{
  "crop_scale_min": 0.2,
  "activation": "star_relu",
  "mlp_ratio": 4,
  "bias": "all",
  "inner_norm": false,
  "optimizer": "adamw",
  "beta2": 0.98,
  "steps": 8400,
  "final_lr_fraction": 0.1,
  "warmup_steps": 160,
  "weight_decay": 0.3
}
Rows from block 5, named by matrix and row number. Each number is 50 + 10 x the weight over its row's rms, rounded and kept within 0 to 99. All counts start at 0. After the name is the row's rms in percent of the matrix's.
# fc2: MLP down (model.blocks.5.mlp.fc2.weight, 320x1280), inputs 1053-1169
fc2.226 108:46 60 51 68 54 45 49 61 47 51 54 65 47 46 66 60 55 51 51 57 66 69 52 55 55 66 65 57 65 61 53 54 58 69 64 56 64 63 55 66 63 56 52 68 66 61 52 59 58 46 53 51 46 71 49 50 63 67 54 48 50 49 63 67 53 60 60 48 62 50 42 59 64 54 57 54 68 55 54 64 50 49 54 47 50 61 44 54 60 68 65 55 55 59 47 55 48 65 65 47 49 51 62 67 48 51 46 66 66 50 59 48 64 47 43 50 61
fc2.227 088:66 61 66 64 54 44 65 42 59 54 44 38 63 69 63 46 57 54 53 57 51 53 57 66 61 65 61 56 52 63 45 61 50 49 59 41 61 67 49 43 66 53 59 65 63 56 68 59 64 48 65 56 46 38 40 49 46 42 68 48 54 49 43 67 62 50 57 45 42 67 72 43 67 47 64 44 49 55 64 61 69 61 59 54 50 46 54 62 53 55 63 33 44 56 49 50 64 57 51 38 44 57 64 59 48 61 62 62 42 57 40 65 53 43 51 44 57
fc2.228 076:42 50 63 45 43 66 41 37 60 52 47 43 65 52 45 35 44 42 60 47 64 47 39 36 45 37 46 56 53 48 50 64 39 53 58 42 62 38 56 67 50 43 48 55 65 48 66 54 51 61 61 52 34 45 39 47 41 63 67 57 47 55 66 49 46 37 41 35 61 52 44 40 66 53 37 31 51 48 43 50 63 47 37 39 42 61 44 45 39 43 60 39 45 40 43 50 60 46 40 44 53 55 45 34 57 40 55 42 35 44 47 57 37 49 57 58 35
fc2.229 096:47 41 45 49 58 57 45 52 34 43 46 53 44 52 47 46 34 61 36 53 39 48 46 59 46 55 48 49 52 41 48 47 33 49 52 50 37 56 40 40 40 45 56 56 41 50 50 51 38 56 46 38 49 42 51 41 51 37 42 36 52 44 50 35 48 40 45 70 36 66 51 35 44 28 56 68 53 47 48 32 33 55 46 31 51 45 65 32 51 37 47 47 43 58 47 60 47 33 41 40 57 60 38 49 42 40 43 39 42 38 48 53 54 47 57 41 59
fc2.230 079:51 42 65 49 52 49 51 44 57 54 64 55 49 52 38 55 61 48 62 51 66 63 57 45 58 45 50 38 65 48 50 61 64 62 52 51 50 57 61 56 54 45 60 41 58 62 56 57 47 42 65 40 43 61 42 44 59 59 57 37 60 60 45 62 54 56 65 44 48 76 55 49 37 51 46 36 67 61 43 36 45 39 41 43 60 47 41 68 59 64 64 31 44 52 67 54 70 63 62 52 40 42 53 55 61 59 48 62 59 63 48 54 66 61 60 55 64
fc2.231 096:69 53 59 53 54 58 59 55 56 45 44 62 64 61 55 44 52 55 55 44 47 50 65 53 48 44 53 49 63 56 41 52 64 60 65 55 61 67 58 49 66 64 56 58 59 55 60 49 60 49 68 68 57 40 44 61 46 55 42 69 54 55 51 61 46 46 50 64 66 31 55 53 68 58 58 50 46 59 44 55 60 49 60 63 45 44 38 41 46 61 55 62 64 59 49 43 50 45 52 45 47 56 57 65 68 60 57 46 67 54 69 59 51 51 56 53 62
fc2.232 088:54 45 42 69 37 52 66 57 62 65 63 52 61 64 65 43 57 58 65 62 52 48 56 62 62 56 48 54 69 57 43 64 52 59 41 47 64 62 45 45 47 52 48 61 49 40 61 59 40 68 59 68 66 39 51 62 51 52 60 55 43 47 47 59 59 59 62 55 61 62 52 45 64 54 60 46 68 63 61 71 42 45 48 65 49 38 51 68 47 60 61 50 70 60 53 58 27 55 61 73 58 58 51 62 52 54 69 69 52 52 49 50 60 46 56 47 46
fc2.233 076:63 47 40 45 52 59 57 40 35 45 64 40 49 45 58 57 61 49 57 68 58 47 40 44 54 61 46 43 49 51 43 34 55 50 44 61 55 65 56 33 60 36 47 45 44 34 46 42 53 53 40 49 34 38 39 42 54 52 35 35 55 40 45 37 59 53 51 59 71 54 31 45 43 38 60 52 45 53 60 55 46 42 40 63 52 62 48 65 55 58 59 55 44 37 39 57 52 68 37 59 33 34 32 35 38 62 56 59 36 45 61 35 60 39 51 54 55
fc2.234 075:46 65 50 41 45 43 43 37 39 60 58 37 50 51 38 53 43 41 57 51 37 62 47 43 43 36 40 66 57 67 74 52 61 56 62 53 61 67 54 56 61 68 57 45 52 45 61 58 60 62 58 41 61 55 53 42 46 57 54 40 61 30 56 41 65 46 54 42 61 30 33 50 43 51 68 52 45 60 53 66 45 52 38 55 56 65 45 54 39 46 41 54 52 36 66 67 54 44 43 42 51 48 33 52 44 37 47 54 59 58 58 68 49 57 44 59 59
fc2.235 135:68 62 52 60 54 64 48 57 68 55 57 66 56 59 46 65 50 52 50 53 50 52 59 50 52 56 49 56 63 54 62 51 56 54 62 56 54 61 56 63 65 68 57 50 64 53 51 51 64 60 63 53 66 54 54 55 66 51 62 52 53 57 66 59 51 63 52 56 54 49 57 57 62 56 65 54 51 58 53 66 58 58 66 60 65 48 53 58 59 64 57 76 51 48 56 56 55 56 59 60 53 47 64 59 50 59 62 53 54 66 69 59 66 65 62 69 55
fc2.236 093:68 46 44 55 47 47 43 58 59 71 59 53 64 47 41 44 68 50 64 57 49 47 60 57 49 46 45 62 53 42 62 43 61 65 63 64 68 64 44 54 48 50 52 49 58 41 46 51 62 51 47 51 41 50 61 61 59 46 56 50 57 47 53 63 63 65 45 60 48 26 55 50 65 60 64 44 58 44 52 57 57 63 62 44 65 66 38 62 51 46 65 61 60 48 59 60 66 66 51 70 63 42 64 62 61 59 61 62 56 68 69 52 45 49 43 54 49
fc2.237 100:51 52 66 67 53 53 47 46 64 48 57 53 54 57 54 49 48 58 61 53 62 47 64 62 48 66 64 62 55 64 67 51 61 46 57 69 53 65 51 51 58 55 69 51 69 56 51 56 61 55 64 51 56 56 53 63 65 52 57 64 48 62 50 69 67 62 61 47 54 64 69 45 55 59 68 68 65 59 50 43 46 50 68 48 67 57 50 59 59 63 46 54 48 52 57 60 61 56 46 55 47 49 58 54 66 56 52 69 69 47 60 68 66 50 60 55 51
fc2.238 084:54 64 48 64 44 43 70 39 59 50 59 39 45 39 40 61 45 56 61 58 42 61 44 55 40 62 60 53 50 56 40 51 57 49 53 63 66 60 59 61 43 52 55 68 62 52 41 63 55 51 35 54 41 51 45 54 57 50 39 49 43 45 42 50 33 55 55 47 63 26 54 38 54 53 46 55 50 59 62 34 64 65 41 53 46 54 61 53 60 64 67 68 65 60 51 60 70 39 49 51 54 42 77 53 42 65 48 49 57 63 48 65 59 60 55 38 49
fc2.239 077:49 41 62 46 33 54 59 50 49 49 57 42 58 45 58 44 58 68 64 65 60 49 53 35 43 42 52 54 45 61 53 60 44 54 61 48 43 51 35 43 30 41 34 60 58 57 36 44 42 39 45 36 35 41 45 47 43 42 41 52 55 54 51 68 63 53 63 56 33 47 56 46 34 39 58 35 53 60 38 44 35 61 33 57 37 63 47 54 57 31 58 46 41 65 59 46 45 55 61 60 40 49 37 56 34 47 48 46 58 35 41 60 53 54 49 53 38
fc2.240 078:52 37 60 35 45 50 52 37 43 42 39 40 57 55 36 44 35 52 34 60 50 61 40 59 46 29 55 41 58 59 50 61 55 57 36 47 49 57 64 62 44 48 60 42 49 37 42 44 42 64 50 34 44 61 36 50 62 37 35 57 57 44 37 54 47 45 49 44 67 51 32 64 39 60 48 49 58 45 41 60 52 53 57 58 43 36 37 39 59 36 52 65 45 31 38 45 51 57 54 42 50 55 53 65 52 40 40 63 52 60 49 40 58 64 52 55 34
fc2.241 085:51 38 39 36 53 52 31 57 57 55 54 55 31 57 44 45 34 37 49 52 52 28 56 37 41 51 55 33 49 52 45 52 42 46 46 36 56 56 35 58 41 44 57 49 54 55 39 36 59 32 35 46 52 29 28 47 37 45 62 55 39 55 52 60 41 58 55 59 41 42 44 57 35 47 59 34 45 42 30 54 45 52 46 39 58 30 52 30 35 55 43 53 39 39 41 50 37 35 44 37 53 51 32 47 42 47 55 49 36 40 33 55 39 38 61 49 44
fc2.242 089:41 55 47 37 36 32 56 54 42 62 50 52 44 49 55 33 30 32 56 49 54 54 41 52 40 36 36 52 31 42 41 37 52 54 43 41 36 31 56 49 56 47 33 44 53 46 51 46 61 47 49 38 57 44 44 57 52 50 47 43 46 38 37 32 50 45 35 50 42 51 37 47 32 52 48 56 31 35 44 37 45 57 37 53 36 46 46 57 32 47 37 66 33 53 49 33 57 49 44 50 37 48 46 44 46 43 44 37 56 32 35 42 54 51 54 51 53
fc2.243 111:52 48 49 43 38 41 33 33 41 42 45 49 33 33 48 45 34 40 38 33 45 52 33 42 50 61 41 36 39 47 33 51 38 32 40 44 40 48 35 48 49 41 34 32 45 34 52 41 41 35 48 40 36 61 40 44 48 42 36 51 33 32 48 35 53 33 37 35 45 56 47 51 43 42 35 43 48 41 34 49 32 38 40 47 35 40 42 52 34 44 36 41 44 46 49 46 47 35 45 39 41 40 40 33 50 36 45 53 52 36 51 40 45 42 37 49 34
fc2.244 187:55 66 62 61 59 56 52 60 64 64 62 60 65 63 50 55 54 57 56 58 61 55 58 57 63 55 55 60 64 64 56 61 61 62 57 64 63 61 65 64 59 61 64 57 61 48 61 60 55 57 56 60 55 56 64 54 67 54 53 61 58 67 61 63 56 55 54 45 63 43 52 64 67 63 63 55 64 58 63 63 55 49 60 64 52 52 48 61 57 67 62 68 65 61 65 51 58 60 60 54 60 49 50 65 55 58 66 65 57 64 55 61 58 62 57 54 55
fc2.245 088:43 46 46 56 52 33 42 53 53 40 55 57 34 48 32 48 51 32 41 33 53 36 52 41 53 51 33 55 53 46 37 48 32 48 37 54 34 44 45 38 48 59 55 40 57 44 34 52 34 35 35 48 62 52 39 49 52 37 53 45 46 55 52 54 45 55 60 34 35 61 30 36 45 31 44 31 55 43 43 51 47 34 36 49 40 39 40 54 54 54 60 60 48 52 55 53 45 41 55 53 50 40 39 40 41 45 51 49 57 44 53 47 36 52 40 50 50
fc2.246 087:56 49 36 42 56 55 34 47 50 42 38 54 29 56 48 31 39 60 48 57 51 46 36 37 50 45 36 40 43 33 36 55 41 36 47 52 37 53 36 41 47 32 49 34 49 60 49 56 52 40 58 56 46 51 36 37 38 31 31 33 51 35 30 45 36 40 41 60 57 72 48 36 34 58 32 57 33 32 43 48 38 62 36 39 39 65 41 56 47 43 41 59 41 49 54 47 45 35 56 44 30 42 51 55 42 41 56 45 40 41 59 49 54 34 44 37 47
fc2.247 089:60 46 44 40 39 56 52 53 52 58 42 51 59 54 24 54 59 52 36 41 48 36 55 42 61 51 42 61 47 43 43 34 59 51 54 44 60 52 56 48 47 47 42 36 44 27 55 52 58 32 40 49 43 58 42 62 62 47 67 47 49 57 57 61 67 51 48 35 61 27 49 49 41 55 64 49 46 59 52 49 60 40 53 50 49 37 18 52 59 59 57 40 60 37 62 46 56 64 54 35 55 47 60 50 64 60 46 38 66 66 59 41 50 42 46 49 51
fc2.248 076:37 49 51 57 31 35 41 47 36 57 46 41 67 34 63 54 51 51 53 64 32 45 33 46 46 31 32 61 44 61 48 36 40 41 34 34 37 50 49 48 59 43 61 44 53 37 54 57 31 57 46 44 48 45 55 61 45 54 57 40 53 33 39 29 46 52 38 43 57 54 49 51 44 64 59 53 60 38 37 32 50 44 51 51 34 65 64 67 44 35 34 67 52 45 52 44 48 59 53 57 46 53 60 33 39 40 36 50 46 60 59 58 57 49 39 40 61
fc2.249 074:43 47 61 44 68 50 48 52 35 59 63 34 41 58 36 44 63 68 36 41 53 47 46 48 65 68 49 49 48 48 45 48 49 49 53 52 56 59 43 56 44 63 49 58 55 57 38 61 42 42 33 64 59 63 48 44 65 34 61 54 39 68 35 52 56 52 66 55 55 50 46 40 52 69 66 62 53 53 54 49 62 64 48 41 50 45 34 38 45 59 55 62 58 39 57 47 77 76 36 39 40 47 65 60 52 58 34 55 37 65 53 42 36 41 44 51 41
fc2.250 177:55 55 65 55 66 54 56 59 62 62 62 55 54 52 58 63 67 57 55 68 62 57 65 62 53 62 54 54 58 64 61 55 58 57 61 59 58 53 56 65 56 60 61 50 66 57 59 59 52 53 66 58 60 61 60 58 62 61 61 54 50 52 53 59 70 60 53 53 63 64 66 53 67 56 58 53 60 55 65 51 57 48 55 59 55 60 52 55 54 60 63 61 56 54 61 55 57 59 61 55 61 54 65 54 57 62 56 62 56 66 60 65 60 56 65 58 62
fc2.251 080:60 56 47 55 58 53 54 58 56 37 32 42 35 40 53 39 62 52 44 63 42 48 41 53 34 36 49 43 54 55 45 56 35 56 36 43 52 58 60 47 44 61 50 47 34 48 35 37 41 35 51 40 33 56 53 40 37 54 50 53 57 50 36 47 50 41 51 35 57 55 46 45 48 44 56 42 48 44 58 33 59 59 43 58 56 46 48 50 56 54 37 45 49 34 33 31 32 37 44 52 62 61 40 48 56 49 52 39 41 60 60 47 45 54 37 48 44
fc2.252 083:40 64 61 41 37 65 64 61 42 45 38 61 41 67 45 63 59 53 57 53 64 65 69 61 39 56 69 57 55 57 55 50 57 66 45 59 57 60 51 50 44 50 59 70 49 49 49 63 53 56 51 39 55 45 38 53 61 48 60 45 53 43 55 50 61 53 62 60 50 59 64 38 42 46 48 63 65 47 54 43 58 76 51 67 50 45 72 42 66 45 48 55 40 55 58 69 40 57 42 62 53 55 62 53 56 63 60 58 63 42 74 46 55 69 68 65 58
fc2.253 082:62 60 50 49 46 68 62 63 44 64 59 55 42 61 46 65 54 72 42 64 50 54 58 42 51 57 61 49 46 57 60 56 58 45 56 59 40 61 60 49 48 50 63 48 54 44 40 43 49 63 62 55 66 49 59 42 50 48 60 69 66 46 54 70 62 48 58 53 49 49 55 65 45 49 60 46 64 68 47 48 65 39 62 48 67 49 65 41 67 66 57 62 52 66 44 65 51 42 39 54 47 54 47 39 52 64 62 44 54 47 54 48 42 43 58 69 60
fc2.254 073:52 54 56 46 55 35 47 38 58 50 40 61 43 62 30 52 58 54 54 50 51 67 57 58 62 47 61 40 41 48 58 62 43 64 58 46 39 39 66 51 61 36 37 49 41 57 40 53 64 63 46 63 45 69 48 54 65 64 40 52 40 65 36 47 41 46 38 30 39 62 46 62 51 59 42 37 45 43 56 65 60 37 64 59 35 56 37 55 44 56 53 57 36 51 45 39 40 44 55 50 51 48 55 59 39 62 45 48 65 42 52 66 51 60 56 60 34
fc2.255 081:35 58 62 38 35 44 55 35 47 48 39 33 47 42 63 43 40 63 48 38 42 63 52 44 58 32 31 32 54 47 61 48 31 41 54 54 55 38 51 54 53 57 55 55 34 38 40 34 53 31 33 52 35 56 30 41 35 48 40 44 29 45 36 37 55 58 45 43 57 52 51 37 54 64 38 61 50 39 41 59 49 46 59 57 57 74 49 54 50 46 57 45 47 56 33 64 40 54 46 40 41 36 56 51 56 51 57 37 42 60 47 32 49 59 68 33 64
fc2.256 083:34 58 39 38 43 37 55 54 50 50 38 55 35 61 49 56 33 47 40 46 37 56 48 45 43 37 39 44 33 57 64 40 43 37 34 58 53 50 49 56 49 45 43 49 55 66 42 45 44 53 40 59 38 43 42 33 34 39 41 32 43 40 51 43 49 43 33 69 46 57 45 34 48 26 54 50 53 49 50 53 33 52 50 34 57 47 48 52 42 36 50 35 36 60 49 43 49 48 37 37 60 46 61 50 48 51 53 51 34 48 34 32 53 40 38 51 64
fc2.257 143:39 37 36 41 51 45 43 35 31 27 41 47 48 47 52 48 46 52 52 51 45 51 44 42 45 48 38 43 35 46 45 38 47 41 50 43 37 48 41 43 36 44 36 52 48 53 43 38 38 34 43 36 37 41 40 37 32 38 42 43 39 40 44 37 48 51 46 61 38 45 49 40 46 48 35 44 32 37 46 40 38 48 36 42 43 48 66 42 32 45 39 41 31 39 42 44 29 45 44 48 43 54 35 45 51 42 47 40 35 42 43 35 39 47 51 32 52
fc2.258 080:59 51 43 37 54 43 41 53 66 58 63 46 53 62 58 43 66 54 61 55 40 40 50 56 45 54 48 38 47 43 38 61 51 66 39 62 50 37 56 46 64 61 43 64 55 52 49 58 42 47 57 51 45 53 67 42 60 42 47 63 68 44 39 50 50 41 42 44 46 35 46 57 44 42 46 59 51 43 62 63 41 39 63 45 53 59 66 64 55 46 67 57 39 57 53 44 49 58 46 57 59 52 69 46 65 42 67 39 50 46 65 63 46 46 44 48 49
fc2.259 083:35 30 51 33 52 36 44 39 38 36 41 50 39 48 38 36 56 49 56 41 38 39 38 38 57 71 39 58 33 31 51 54 33 52 45 32 54 37 45 45 49 43 56 42 42 43 33 57 36 44 49 33 46 58 60 44 39 58 37 33 34 46 40 35 35 42 59 41 34 56 37 58 39 42 58 45 32 58 46 50 35 38 41 49 56 64 59 44 34 44 49 42 37 39 44 57 46 45 58 53 38 44 39 52 35 60 49 60 59 54 59 40 36 35 56 51 37
fc2.260 164:59 59 62 60 61 55 55 51 66 57 57 53 55 50 55 64 62 62 63 55 65 52 62 55 67 53 50 66 65 51 57 59 55 57 53 63 55 56 58 58 57 63 52 56 53 54 53 58 62 64 62 59 55 67 53 56 64 67 55 65 59 63 67 58 67 51 59 51 46 73 65 63 56 63 56 54 61 60 59 53 53 58 57 61 62 63 59 65 54 64 60 52 59 56 58 56 62 51 60 64 60 56 62 63 63 64 58 53 65 55 67 62 57 57 55 61 55
fc2.261 077:63 61 59 48 64 43 63 54 49 45 62 60 50 51 69 52 44 51 42 61 40 54 55 59 41 60 48 54 37 68 52 46 41 49 59 64 54 46 65 53 58 67 40 56 41 50 45 48 57 45 57 60 50 45 73 40 39 59 68 56 37 48 64 51 61 63 51 56 71 52 64 48 66 69 62 57 41 56 52 45 65 41 38 65 55 45 56 57 51 54 48 62 43 61 61 46 60 65 62 42 54 41 46 53 57 68 64 50 44 39 54 53 56 58 39 54 48
fc2.262 079:47 33 42 63 44 59 52 31 43 67 55 57 56 50 56 45 37 51 38 54 46 56 45 64 48 46 65 43 37 41 45 49 41 45 35 50 33 43 49 46 54 44 55 56 47 44 32 47 57 34 39 61 42 49 46 34 58 61 58 53 54 62 56 42 62 34 39 37 49 56 43 37 55 50 52 33 36 44 56 43 45 64 58 45 44 64 35 53 57 55 61 36 42 56 43 62 47 39 41 38 55 34 73 33 58 41 43 46 45 45 44 50 51 49 59 37 47
fc2.263 094:64 47 54 52 58 56 51 67 51 55 63 58 52 66 68 62 52 77 57 65 66 57 41 48 52 56 45 66 48 58 60 67 65 56 42 65 68 64 49 60 53 44 47 63 64 54 52 47 41 63 64 68 61 46 62 61 60 64 50 67 68 51 54 56 72 51 43 48 54 24 58 49 50 52 69 60 65 67 49 58 68 48 60 64 53 52 57 48 61 61 59 72 60 48 54 52 44 50 45 47 46 45 50 48 58 49 47 65 63 44 49 45 52 47 70 59 56
fc2.264 080:39 59 40 38 45 57 39 48 38 50 60 64 53 63 44 44 51 37 59 29 35 59 35 61 35 42 57 48 54 43 60 49 32 59 39 43 36 39 42 63 59 52 36 55 47 47 48 45 43 65 47 33 35 45 50 38 34 50 57 55 54 32 46 58 49 64 60 68 49 54 44 47 43 40 52 42 51 53 51 62 62 45 38 36 36 62 66 33 60 36 58 69 41 55 55 66 51 57 64 58 56 53 27 56 43 51 52 54 41 63 50 63 48 54 60 49 46
fc2.265 076:38 55 35 61 57 63 56 38 54 40 56 60 53 42 64 36 42 59 66 55 41 54 63 53 57 47 50 44 61 38 51 56 61 49 64 66 55 51 58 57 47 40 64 60 44 53 53 58 32 55 35 37 40 35 58 47 56 46 66 57 35 43 51 65 59 64 63 49 62 51 63 61 36 41 43 49 39 42 50 62 52 52 66 61 44 70 42 66 48 41 46 65 62 55 54 63 66 58 41 66 39 56 50 39 38 65 48 40 61 56 52 65 46 60 41 36 42
fc2.266 080:67 40 62 58 38 65 62 39 45 51 61 69 41 65 69 48 64 54 52 45 63 68 56 67 41 47 43 47 39 49 69 46 50 56 54 50 48 50 64 38 44 56 55 49 57 50 68 40 44 46 34 62 51 45 44 54 50 60 37 61 60 50 67 39 51 55 50 50 51 46 46 48 58 60 54 47 44 63 61 47 54 42 42 50 41 48 49 54 54 67 54 55 41 51 48 64 55 51 39 68 47 69 66 45 53 64 41 40 56 48 39 42 51 45 42 43 60
fc2.267 078:56 67 65 45 57 51 40 58 44 51 46 42 46 54 47 55 59 66 64 52 56 66 38 64 39 40 35 55 44 59 39 47 65 39 47 38 51 44 47 46 53 38 48 59 34 55 46 43 58 42 49 55 58 29 61 58 56 38 42 42 44 40 60 48 56 40 59 38 38 30 72 63 42 48 52 56 66 50 36 36 53 40 59 41 44 53 66 48 64 51 65 59 59 63 48 54 47 35 45 55 43 53 57 42 42 62 53 43 47 49 50 66 46 42 56 42 66
fc2.268 090:43 35 43 38 29 51 51 41 39 54 43 32 42 52 48 44 49 41 38 39 48 33 56 32 57 39 52 38 44 48 53 37 37 43 38 33 52 32 47 33 43 50 49 47 45 57 53 51 55 35 36 36 55 44 38 52 36 38 52 34 58 48 50 42 45 55 47 49 57 72 38 46 59 49 49 32 57 36 52 53 50 57 31 48 51 55 42 41 52 44 47 46 56 52 50 45 61 56 50 38 37 42 31 50 55 55 44 38 37 46 38 37 35 49 56 32 57
fc2.269 090:55 58 67 66 61 55 59 44 50 44 45 47 66 44 66 59 60 62 59 61 61 54 57 45 58 64 58 65 69 53 62 58 64 42 50 65 58 45 62 60 65 44 51 50 57 59 64 46 65 44 54 53 63 57 54 67 63 56 61 56 51 54 64 52 59 58 59 64 46 61 44 66 48 45 46 58 43 44 56 67 44 53 62 60 57 50 51 56 68 67 47 63 65 57 57 47 68 55 67 56 59 66 69 53 67 67 51 47 49 54 61 61 66 55 65 43 49
fc2.270 096:40 39 52 58 40 45 51 33 41 48 53 51 44 54 53 33 42 53 43 48 54 48 36 35 41 49 58 46 46 42 30 55 39 54 55 48 50 39 56 34 50 55 36 35 39 53 50 40 50 56 44 34 44 34 43 49 33 50 39 46 56 61 48 37 29 40 34 47 40 51 48 46 40 25 31 54 43 35 43 55 33 40 40 40 32 35 42 53 52 52 32 48 54 48 42 51 42 31 44 48 43 32 40 51 38 46 50 56 56 39 45 38 32 53 46 45 39
fc2.271 120:48 37 35 43 34 33 35 33 35 48 44 36 50 32 53 42 50 53 41 38 43 43 45 43 42 51 43 36 37 38 44 41 43 38 50 51 43 46 44 43 37 47 49 41 37 52 46 43 37 38 45 33 34 49 52 50 43 40 48 43 44 37 32 33 46 43 42 43 46 35 34 42 33 36 41 48 32 34 53 55 41 53 40 49 33 58 55 45 43 39 48 51 33 47 48 50 55 51 52 51 44 47 32 37 41 34 34 35 36 43 47 39 41 32 48 40 46
fc2.272 127:48 45 32 38 38 39 32 41 42 32 34 43 49 40 49 44 45 48 40 33 44 33 42 37 37 39 40 41 32 36 38 37 42 42 46 49 34 46 36 51 43 44 38 42 45 52 40 36 43 41 46 41 46 47 56 50 33 45 41 35 40 41 33 38 46 37 45 52 32 53 42 48 35 36 36 48 49 43 50 38 37 41 48 48 49 44 53 51 33 44 49 33 44 43 49 40 30 34 39 40 38 42 43 43 33 39 40 43 39 36 40 45 43 48 49 36 42
fc2.273 149:58 60 56 50 63 65 53 65 60 60 62 53 61 61 57 57 54 60 61 63 57 64 65 63 52 57 50 63 65 61 51 59 62 52 53 53 53 53 54 54 52 57 62 63 63 63 59 61 65 60 61 67 56 61 57 65 67 66 69 60 57 58 53 55 57 63 55 48 54 55 62 63 59 57 56 61 64 64 63 62 65 61 65 62 60 54 59 52 67 54 59 66 63 55 59 58 62 66 57 57 58 48 52 61 52 54 62 57 64 66 61 54 65 66 57 55 52
fc2.274 080:48 45 45 39 41 46 61 66 60 47 56 57 62 47 45 65 58 64 48 63 38 46 40 55 60 35 55 47 59 58 44 49 64 45 55 46 41 59 56 40 39 50 44 43 35 55 60 40 51 59 52 48 58 64 33 53 43 44 56 45 49 50 66 70 61 66 38 36 51 41 53 59 60 52 48 36 47 39 36 57 65 44 47 44 58 58 40 48 48 40 42 57 47 62 53 47 50 64 57 54 64 48 63 59 59 58 63 65 65 52 65 58 51 63 43 53 38
fc2.275 078:54 44 51 45 45 41 63 54 49 58 39 56 56 55 55 41 65 59 44 62 55 56 48 63 39 55 63 51 38 42 32 35 38 62 65 42 63 54 63 59 46 36 37 55 42 43 45 44 47 56 41 37 48 55 28 64 40 52 49 41 40 50 40 54 49 53 39 38 52 35 50 59 55 61 59 39 48 36 51 40 51 61 53 54 61 37 38 49 39 57 42 31 46 57 39 45 52 38 41 36 59 61 48 56 41 48 57 50 54 61 43 53 57 53 39 47 36
fc2.276 077:49 59 46 49 55 48 55 51 46 34 49 55 52 41 46 45 49 39 43 44 48 45 65 40 53 42 48 69 57 54 38 43 60 63 37 44 52 49 52 45 51 63 42 55 45 35 65 42 64 70 55 61 62 64 65 54 55 60 50 50 55 58 45 67 45 43 41 42 38 41 49 48 63 38 39 62 47 41 64 51 47 59 55 47 46 20 33 56 55 61 56 57 52 40 56 56 52 37 46 65 50 64 62 52 66 59 58 61 60 49 62 46 60 63 50 46 62
fc2.277 088:41 38 54 53 47 43 37 47 44 28 37 44 42 34 64 57 31 46 53 37 60 43 33 50 44 50 43 44 36 43 56 46 47 52 43 42 31 34 58 41 54 48 54 42 41 33 34 35 36 59 28 40 45 38 56 49 42 45 48 36 52 48 51 32 33 36 39 43 37 58 58 41 48 41 34 47 47 55 30 51 35 55 54 55 54 58 35 49 44 46 46 56 45 39 43 47 64 42 32 36 52 38 38 57 44 49 45 55 58 53 53 45 39 43 63 53 58
fc2.278 118:64 62 55 55 62 48 63 66 58 50 66 67 58 51 64 66 60 58 62 66 61 63 59 52 49 63 59 65 51 66 49 57 68 57 55 49 66 63 57 58 62 49 53 60 65 56 48 52 48 46 66 59 56 63 65 67 61 49 50 57 52 56 65 51 52 54 58 62 52 55 53 49 51 56 56 60 60 54 48 58 55 66 50 58 52 73 49 49 64 54 63 63 62 65 55 49 64 60 55 64 59 61 69 60 51 67 50 57 51 66 50 59 64 67 48 49 53
fc2.279 075:59 66 52 35 44 41 48 44 64 53 55 56 65 48 64 65 46 56 66 57 52 63 63 47 62 51 60 50 51 54 48 60 49 65 53 44 42 50 46 53 35 49 62 53 46 37 58 41 32 71 57 43 37 30 66 40 46 62 36 50 74 36 51 49 49 38 53 42 52 32 39 42 53 35 36 40 56 66 39 58 52 61 59 51 48 48 43 36 37 56 64 42 44 48 55 37 43 51 48 68 69 40 47 61 61 51 63 55 62 42 38 44 61 59 61 37 43
fc2.280 104:52 64 69 61 63 62 51 58 68 64 53 57 63 53 37 48 69 51 48 53 64 57 64 46 49 46 50 63 65 50 45 44 60 51 68 51 56 44 56 64 67 63 48 65 69 51 67 61 55 57 68 55 55 63 58 58 62 56 65 52 57 74 61 54 53 64 47 51 51 46 56 62 54 63 69 56 52 58 56 51 68 46 61 52 55 49 41 48 50 70 47 46 65 53 59 47 55 55 57 56 67 43 46 54 65 47 59 47 70 67 62 55 47 54 49 61 45
fc2.281 087:32 40 42 42 42 53 41 30 48 25 55 42 54 34 38 46 48 30 45 41 34 54 51 51 33 57 45 35 58 61 48 41 38 42 58 35 34 34 34 37 49 39 58 41 36 26 33 35 42 35 39 58 37 62 53 38 53 36 62 59 51 34 42 31 55 45 55 44 39 41 36 46 59 54 40 32 44 33 33 46 35 43 57 58 55 50 45 48 38 35 55 54 35 48 41 43 57 63 54 40 43 51 45 55 46 58 47 52 56 38 52 55 36 36 50 49 56
fc2.282 077:37 35 33 39 58 37 38 55 33 54 43 57 39 40 64 42 52 38 39 50 53 61 35 34 55 28 42 49 41 35 46 55 44 59 58 57 51 40 49 52 39 58 49 63 34 42 58 59 49 49 54 42 39 54 44 53 43 43 52 42 56 56 38 50 49 36 64 63 63 40 45 36 46 40 52 56 51 40 47 59 45 56 36 32 55 44 53 36 53 46 45 33 31 54 56 56 47 31 50 55 66 52 40 43 49 33 61 49 63 48 41 51 57 57 44 55 60
fc2.283 085:30 29 36 43 44 49 42 36 54 29 33 38 55 50 55 51 38 40 44 38 49 54 38 61 57 51 47 35 36 49 52 55 44 37 54 53 48 47 50 51 54 39 53 55 41 54 34 51 58 51 41 31 46 58 51 54 55 39 55 47 42 33 40 33 36 38 46 59 59 61 40 53 46 63 49 64 55 30 36 34 56 47 30 44 35 52 49 53 43 36 40 33 53 50 33 37 52 37 46 38 44 40 62 55 31 56 53 46 36 41 30 31 51 48 51 55 38
fc2.284 110:69 66 60 49 59 53 53 55 62 53 49 61 60 52 64 52 50 50 54 52 66 50 61 54 57 53 64 52 55 68 60 51 66 59 51 48 58 58 57 53 50 62 55 61 50 58 64 58 56 52 51 68 50 51 49 60 64 54 48 50 68 50 68 65 63 64 57 52 57 59 55 48 52 55 55 58 64 55 61 64 67 52 61 64 56 44 52 65 47 54 50 58 59 57 63 49 72 45 68 48 64 46 65 65 47 64 58 49 60 52 57 54 57 49 67 57 59